python train.py --train_examples=195000 --vocab_size=45 --embed_dim=128 --encoder_qk_norm=false --encoder_inner_norm=false --encoder_moe="expert_choice" --encoder_num_experts=64 --encoder_expert_mlp_ratio=0.5 --text_encoder_mlp_ratio=6 --text_encoder_bias="all" --text_encoder_inner_norm=false --text_encoder_positions="learned" --shampoo_beta=0.999 --max_grad_norm=0.5 --final_lr_fraction=0.05
Rows from block 7 of the image encoder of a small contrastive image-text model, named by matrix and row number. Rows with one number within an expert belong to one neuron, the router's apart. Each number is 500 + 25 x the weight over its row's rms, rounded and kept within 0 to 999. All counts start at 0. Numbers have three digits each. After the name is the row's rms in percent of the matrix's.
Before each expert's rows are labels from the 100 images, of 14848, where the router gives the expert most weight on average: "top examples" is what is common among them. Only what is clearly more common there than usual is listed. The data: flat shapes of many kinds, plain or patterned, on busy backdrops. In brackets: how many of the 100.
# router: router (encoder.blocks.7.mlp.router.weight, 64x256, trained with AdamW), inputs 0-127
# up: expert up (encoder.blocks.7.mlp.up, 64x128x256), inputs 0-127
# down: expert down (encoder.blocks.7.mlp.down, 64x256x128, transposed), outputs 0-127

# expert 55
top examples: arrow (51); largest shape: arrow (29)
router.55 106:484492513455477517465527471502477515502477524524474526544538549465511506528531465461506451545499529507519501486448494507507512546472533507477530513526509517490532505505508475460531534522529491526534467515518534481475491473504469475519513452511501451522528489473512497504488547519528528469515543489506518468489535490469477517467461488528491468459504518505531471473490491508544516505506
up.0 095:512466491443454478517555524499501526540497506483514497526557490504527534540488485506500528528487474479501440462497487507477554503528499495504477473508494493502512516480506529498491485511484491520538480477468536466527512465486475484528529506524501495518509495531512494490479500499509487529465434507510448463545513507481473505505492516494484567459461522470464471532469477474513539537518
down.0 100:503495512509527547435532508515501471454535526499502477473509490465491496550509493532528520514478508538462545507471504516460531494543508538511540476470475483496500484483520532512481510477478460477468477514524481507504440511485511467519530478507464477431461480476513492486476451526526477509522469461486487532519491524478434496496485517492497464533458509506511507478516504473542489483461
up.1 106:487496530474536512506515486487453516502479522500477464489501521473453525520481568474520519495511507496457475504498492491497534510476487540521525496542538467533479526513508492464456471487477528522441521524474507495528497527500483526490560506491526471521467517487525468537474504523432534495518521499479512514544536513548503527454483524485490521498487522500470499508485496464475538499484
down.1 110:479495491497532522534471532525545496518479500503462526539467481492516500490469499560494481544458443448525475529484460478505514476452536478505502506485499510483504557546473456533512525509464472508514519472499510502524477510521533458492474458470500486512485517506501502444477518488519521520488516516473472521496504456489499519542489543447493515519534519493484526520496485490481514471484
up.2 116:505497515487509517474457473522519498496472530499532521509497483480509530545523454511536471537500486491463497506466477519521479522492503499484557495508513515479478516467456452488507519504465481551467490509531512500484522476482521539501438522490537509481501503478514506505488524502462525513476515499486519488500510495497508458517455483531527499467523501448484498539510523498522481471483
down.2 127:520493520499460503473518522486469474535477478495473489479475513462514531536521455450499541495511503507456475520532547540496536509472557547506449486502528486473498501441511504517452440469509536504519467513514523509453481497517500487482536514483464498506508489450460503523503514507515493500509494500493573511476505534527496483506467482497498517475472445474489471527527505516481529476511
up.3 102:519511509530513475488507488481456517553516497494459554517498518523512512479512468501473459525498507465506498531437508492503525504458515511476528452486486480473513507500478499454485506532536537550478448458565475510518532424492523469522486508533513480493540523521534460508481517540510466501506472513521465483510484523464514533481510518508524508489445500481508527493513545519478490477509
down.3 100:494517469475505474440562469536475505430454524523504523465497500532546499529511514457518550497487547468511498477543525521527523518479520508535536520509506508487510537472478504485496479500489455494518502452461512501479518502463473492502509495466514495483477501483478501486479516535500475505506511510540444543452479544507500514506495499488524486466525520526508491561488495517493488537486
up.4 089:534514461483500494528477473500511497442505517506513497453510517506483495473469468555510509544524471518495500469504495544458520488544509516528480516510496491486488487484479486542471503491506535477495471505498554469496494461472482512497477478498478509545499520518513486492488519466472509495492548496530508515482502523492493522492517478494525499483497513465456472497458511517516510481515
down.4 090:461494500464475526530526480506475503507489484515507460553552521454545542507479473505467501488489459514513496501478475483533476465459470496495485487467530508444459557521508504493499505504458537539484504479463496523489475484524522477502534507520522531477540481539506522511496499540472521460507502512470466489541497478438458529488451490523492514515523479450493548493536511465536477492510

# expert 24
top examples: orange shape (100); tee (38); its colour: orange (34)
router.24 095:478534539486471517495456492488529511478507533541470482471459528490512534526490522477532487511466522468539532491526481510538537489511501493463525488449491495509494492495455480475547540500481526471528511537510517492451472488507515504490531526491483525493479511545488500509477484455482460485513540494518470512506531488473500519504485519500477482522481513474475517490546535490517542515537
up.0 108:523462489496476541496481542503528482514534502537487496518473514503497492509476494541518551518503475479469529494543479480515490491510524487514510469491460497461510499508492509509454532478533494530487481545470497508501518468541482516499523487512468520498521475541500550505483478470439498493461439506483490528490453458531510483464493542497514527526501470462490511511544475533485532517483
down.0 109:500470527502542538462535527497495488499441478511497489511511489481534469516496493490482512528505554500500486498482547467494475508495479478491550467503514531490516523532534496527518508463443494499479522504505485498531483469492548456518505541512515505524514462485528493491527509433471434523497485546499479537492524493530529485554489489499522546496505482490491534458490537501540478505471
up.1 112:525490525494478484497474512523501491480493489516548531522519497483453518509487518525473462509530538525505496507530492567489514542488493490533489534483477526459495506504501459511502506509482502530444505499522492459467487497542475480462514493504505469519499497505501477498531520450558499519486508482511492486472594483530492502476475502552451476512476504521533505444510519499484520506516
down.1 107:510474497500499536543532508505503501487485532489540524457497482494492501454509478489526472517525471524460463545516471524484466481508531508525489469520520517493512493498488448489518473521526514445502491533507479542503465505480590477474529535514509510449469493496486512482548466487519484488502502535519506485492535495516482503473479482493530504487463483495446436496527495524501497498496
up.2 084:475509484480482512469498502477525470516506453508488472461487556460502511505510476534505480541486444507476501459516495489469520522519494498519479503460479484524528509488496537511544513471520544530484521446486511483496493468504467517490570480548462507485528501482512499525501533480507462530478493521510546477486468505522552491480517490535478516523483501537546490521455450529506491490503
down.2 094:510476504514492548507511521425496509485477547460508530530469533508502512542536490516527522474508487466457515462526488522506524489497497549493515499492510531480557486515514509470488430459481469524510502519484511539504490483545519528478498529501491510529468484520483517464543497486523514475509447513514520476491531499515500507474526497501480466483482524509463494479532502487493503491522
up.3 073:470503487496503539541529490472515461494482485506561520496510474535461518509478544519501512507516506493507497526484483489526548485477459484524479504496529483482507505525486532518442490492460528494475510514479489565518442492488558524523458513463481473498525522535486479492493501483534498477517433506504506543480502473449547485489520509492523553526484529513477519534520527481492498475466
down.3 079:509487537483506506468501525478461471510495512495470447481514459479469520494511475497503526475551541502535438482484473434491507517496533490487530491532502506520540514474484521489525516528485495529487515530528483486476553491497474525508489500497462472464543475503470533509472503471513511519487565486522494491514559478470497499503510458465506498526492454491492486469520503489523504494529
up.4 092:465523492484506509487494512508501519474506513470528503536462518510506503449494498511502427466581494557493509507476511511477492520478498459524522532474459490472511531472490501545489500490538547544498501483525506512482495493460505532552506515499525518503479488449465480482550497489536508486473521529519504509473494484519507553461513506460503453502515513501526515494512521485544458508498
down.4 086:497489528508501493484502412485519457516453506471527492462541503474461504525519558502488528502453506487520514512483479481519487522460552536515473539487522519492479478483506520470532518499502493522501520481499461499464515489545516548500522519472492515501490502515468521447496470512542497481510505495497492490422490514491509514500479509514481516517436474475495466564499482509540489482507

# expert 56
top examples: yellow shape (100); tee (65); its colour: yellow (62); largest shape: tee (38)
router.56 095:490498537455532524465527508478465523479499492508491493481473527492532526502504530471468488506516495477518534530466514495481526488462504478481512552489526513490506529540522467470545529456488531469489526469488531449476482531489535527489506506524472465507478503503547532476491480541469492502535501480484530536513544478470529488470501498489486520494461508478485476481492481480510525524525
up.0 099:505478516487510496453549530473472507453454500531503478501519484514492524519491501453531493509500469484480493477497471491459487545485534487498481486511455490523520491452503506522454526499460489517537507497493460495470455507507440473535470499458500483456495533493520511493514500550471494524436530512501527470464495474483510503541502522468497509508493538477548475503481515522508489503514
down.0 102:497505530551509520530475483485537542493489525527527496505505488503535498489442506472492525514476518461544509555566492548491545480506490501490500509484481498506452481520467483482461468457542524478536479518501471475465451479468510474489486491516494469486515502481506516469497508486541502494524554510532546512504482524479499498491474503512542519533506475527528520450466514471510516497532
up.1 108:516489503500486483518506520489529468477487514548461474500478497526517505534515489523489501488496482465527500499514501538509501435459526498485491467516504525489512496522510527494549491506491523484445504490518490485499460494488490502527501507530558543470523508496483529467513463518537464512483555443517449495457482499541493471516483522458500544524464483473497486493521515495473486527490
down.1 106:513470503505489506550479493514510512512519560457482483508511526507467461490481514499481498478479516506504487495538541522516507487520484488500506499491502481498460530501451462505466479467489503497501481526518544479505473492490437477499498471474515478525464478528504498525499507484481522508523513489459426483489496457519499513527512482506460485492482447520469485457467527518463456505523
up.2 099:481539479492450491518481501492457495485552484467466486499485520505477515488513499454479530524509497504532532500534531437478493521458482495513509457512522500491505522505494482497468515437535484520516515483458495463499507531542470485482511477514495488508472471502454484491488524511511512495450504479490500486530506494512471521498526507511492519481530496493512489511506504496524505495496
down.2 094:528560532497480525534489486486532485505543508509473491522507530510507557449480517478510501484477507515478515508495461522526506499488508511549477493478495526494535509511476520486525537503552482533484469490517502515498545514539453492492502546508516534544480458532517509469544523473477439520477496512492485518534463491522511467490493489510461529479490502514535511487469501492539454543526
up.3 109:503463540494516485493521469489513488475504497510485513512495508500464475500440536486492516511511464473486474518534489462523494517478537494500500483512467484467487548520513543512511485485523505519519486500568501507497499544502498516507483519503512501509486512492509501521511471480465546524489461499480457566509451467483541496495515496493519536486501482474527491532483512470500496502528
down.3 121:562517510468475505506493504446557520468521552489516483483512516479489522511490533514437517497500471486485494473503430487492515488520563558518508525499487509470538518487468478453502508489483519511520488543474489462506482481510478510473485460506485474503442504507500501517510514468532508472536495520501483535480498527500525507493483526479512535525529459486515468533437521517503521502514
up.4 084:534458453486489507484512505474468510489511505520476498481483543505534506519539508506482472491461466499499489485499471472527478523483515524517522474532509513478511463493561520528489484524517438497500505478456487498488517490551458433520486482487509534464504469515498502510471494497463477517522494498517482484515471500489518507532463542507495496473544459520503449543451530463474495484516
down.4 086:509436477469505488515507512480504461537516504523501524511498503527491472480511538536517479542497450532464453468462521475475539513471499518505513519498527527477522473516459518497502507541502477510474508497512490487509535495504476512506468502452529493498534490468509489482538499492513565559491501497502531473509464442541498501558515531506503540490503449520548442496511495497443529504507

# expert 4
top examples: purple shape (100); its colour: purple (72); heart (58); largest shape: heart (42)
router.4 095:459548469522504509537480536528496452507498508529542542476501504511505474459522460530473533520504484486497449481511479507481470496509520468458467516533517510488521524530486489535526446528478550508508492515470475508528483473478546483500453506508485541491510473482470501516518517535517529525517502537493504472511472509502477492532507451518457517467514521467475502497499470487489522517450
up.0 111:514508523473476527498533449533518478519506524461518521472507478505521487490517509467529499530534513525519518489477517486473512442537493503476468506502513492460463512492523498493494479479472516526471492504521522502511493511496498533518481526504506535479517458512510530495526469474515478538530440482568507472495514496475490471478537455502466513547469498462494511541494496506486538487495
down.0 107:504499496513497483498486476481517516495500493489497487533510524522499478568475477506504482476529481495496488504529508533497529522515499521516491485465488477472514504481473463509525541532516516493540537527476467510501552482488521470503454516501460524546559519469472517504500503510468498484521511481515514491485472499503484501510510509508531492481461498470484511526476458480541479532555
up.1 089:515516508463499510457488494486530533485509490494523494467504485500515485518505516513543536494514510506550494487552458504484505517456475500463525476494487485484489516470492483520534512495536523499437496547509511503472486544455483504505509547496497443507523510520465540523512472468542487521496522450560545538512474486502505501510527492548493504503479465497470465494518510538511502535540
down.1 095:499479489491502502500501492546512491508544489521478503476500460509550518473479521522506502494478512487512467527452527500505479476468475499485479523508505477485463483497523511458433506482517522485526528492515520489485489481488477480493496528507476534492502523505515514495507483471454471548530490456475510518494446451549534480493455513489487519495551527478534498476519504491498496504521
up.2 104:479456481489469465483486477488516482531492493536501503494523486545471535517467528497508524472492513514460511505484467464508553509526542498521487482467523492498522499496496489498508560530495510532539531485535510532470515485504535508539489495559519496507498512511480507560505512482491533514509486466491479465529513494477513512466506533462543479486459480500493520483517529512439502552489
down.2 102:520511481450560499492500473503509535532507480465481483508487495509505526504477538537496505518479448522510457487478497529463478492520538482522456489517501511496515484524535500522504487505508468465503518518509520483490492516504483453480539540514451478474527492487522493458428470508503485485540500493512454486480517512451489494486500479536485499494500496513529491486508514448515535498510
up.3 107:509508494482490471482488515536483514534504481480489511500509464498443459496459482510492499475500477482531526521528492517515519490515482530524528530508529494553523502510515515483532482528503505497501520458511504501465524487510484508499512530514525475557439469501476558502434500514474542474519500504519497497481523548521513517524493536472476514463472534496485523537451525523492536518496
down.3 109:466486464460487538509429483483510508507559472534552492462493485472562517467480493442449508497511533481502490489488509481505511499508513524477547484556475486529534499531491483500496492495506491504488492499486518467425479547497493495521479497502500489483490483534485503534491455503491488525514500497453482548464513480495499495509484522476479492523475479514508493475503513497499474517501
up.4 104:525517492525516491531481507463472512495516475482514487482528480492521516543514490486495459491557504444517508520517451456493511519503540501474483541508474510486523531526499456470473538503513488511498513549496522492503491511517551501523494525506478491471486539570479483496488489532471538560542465467499487505492534473474454499506476502502483488525529486508526498489516467525507483483499
down.4 101:520513489479535522498532536507489523473499468506521518526523495515506445484507507502485494564472516462495479504541543522513492491530504512514465495502569482488517502498475541500459461478495535482473500511517481484482519503489490511489465497481512473548507486493504502509496503511538483503469530515494485506503519514541533491514524484488470525490498529548481533487490493504476485505491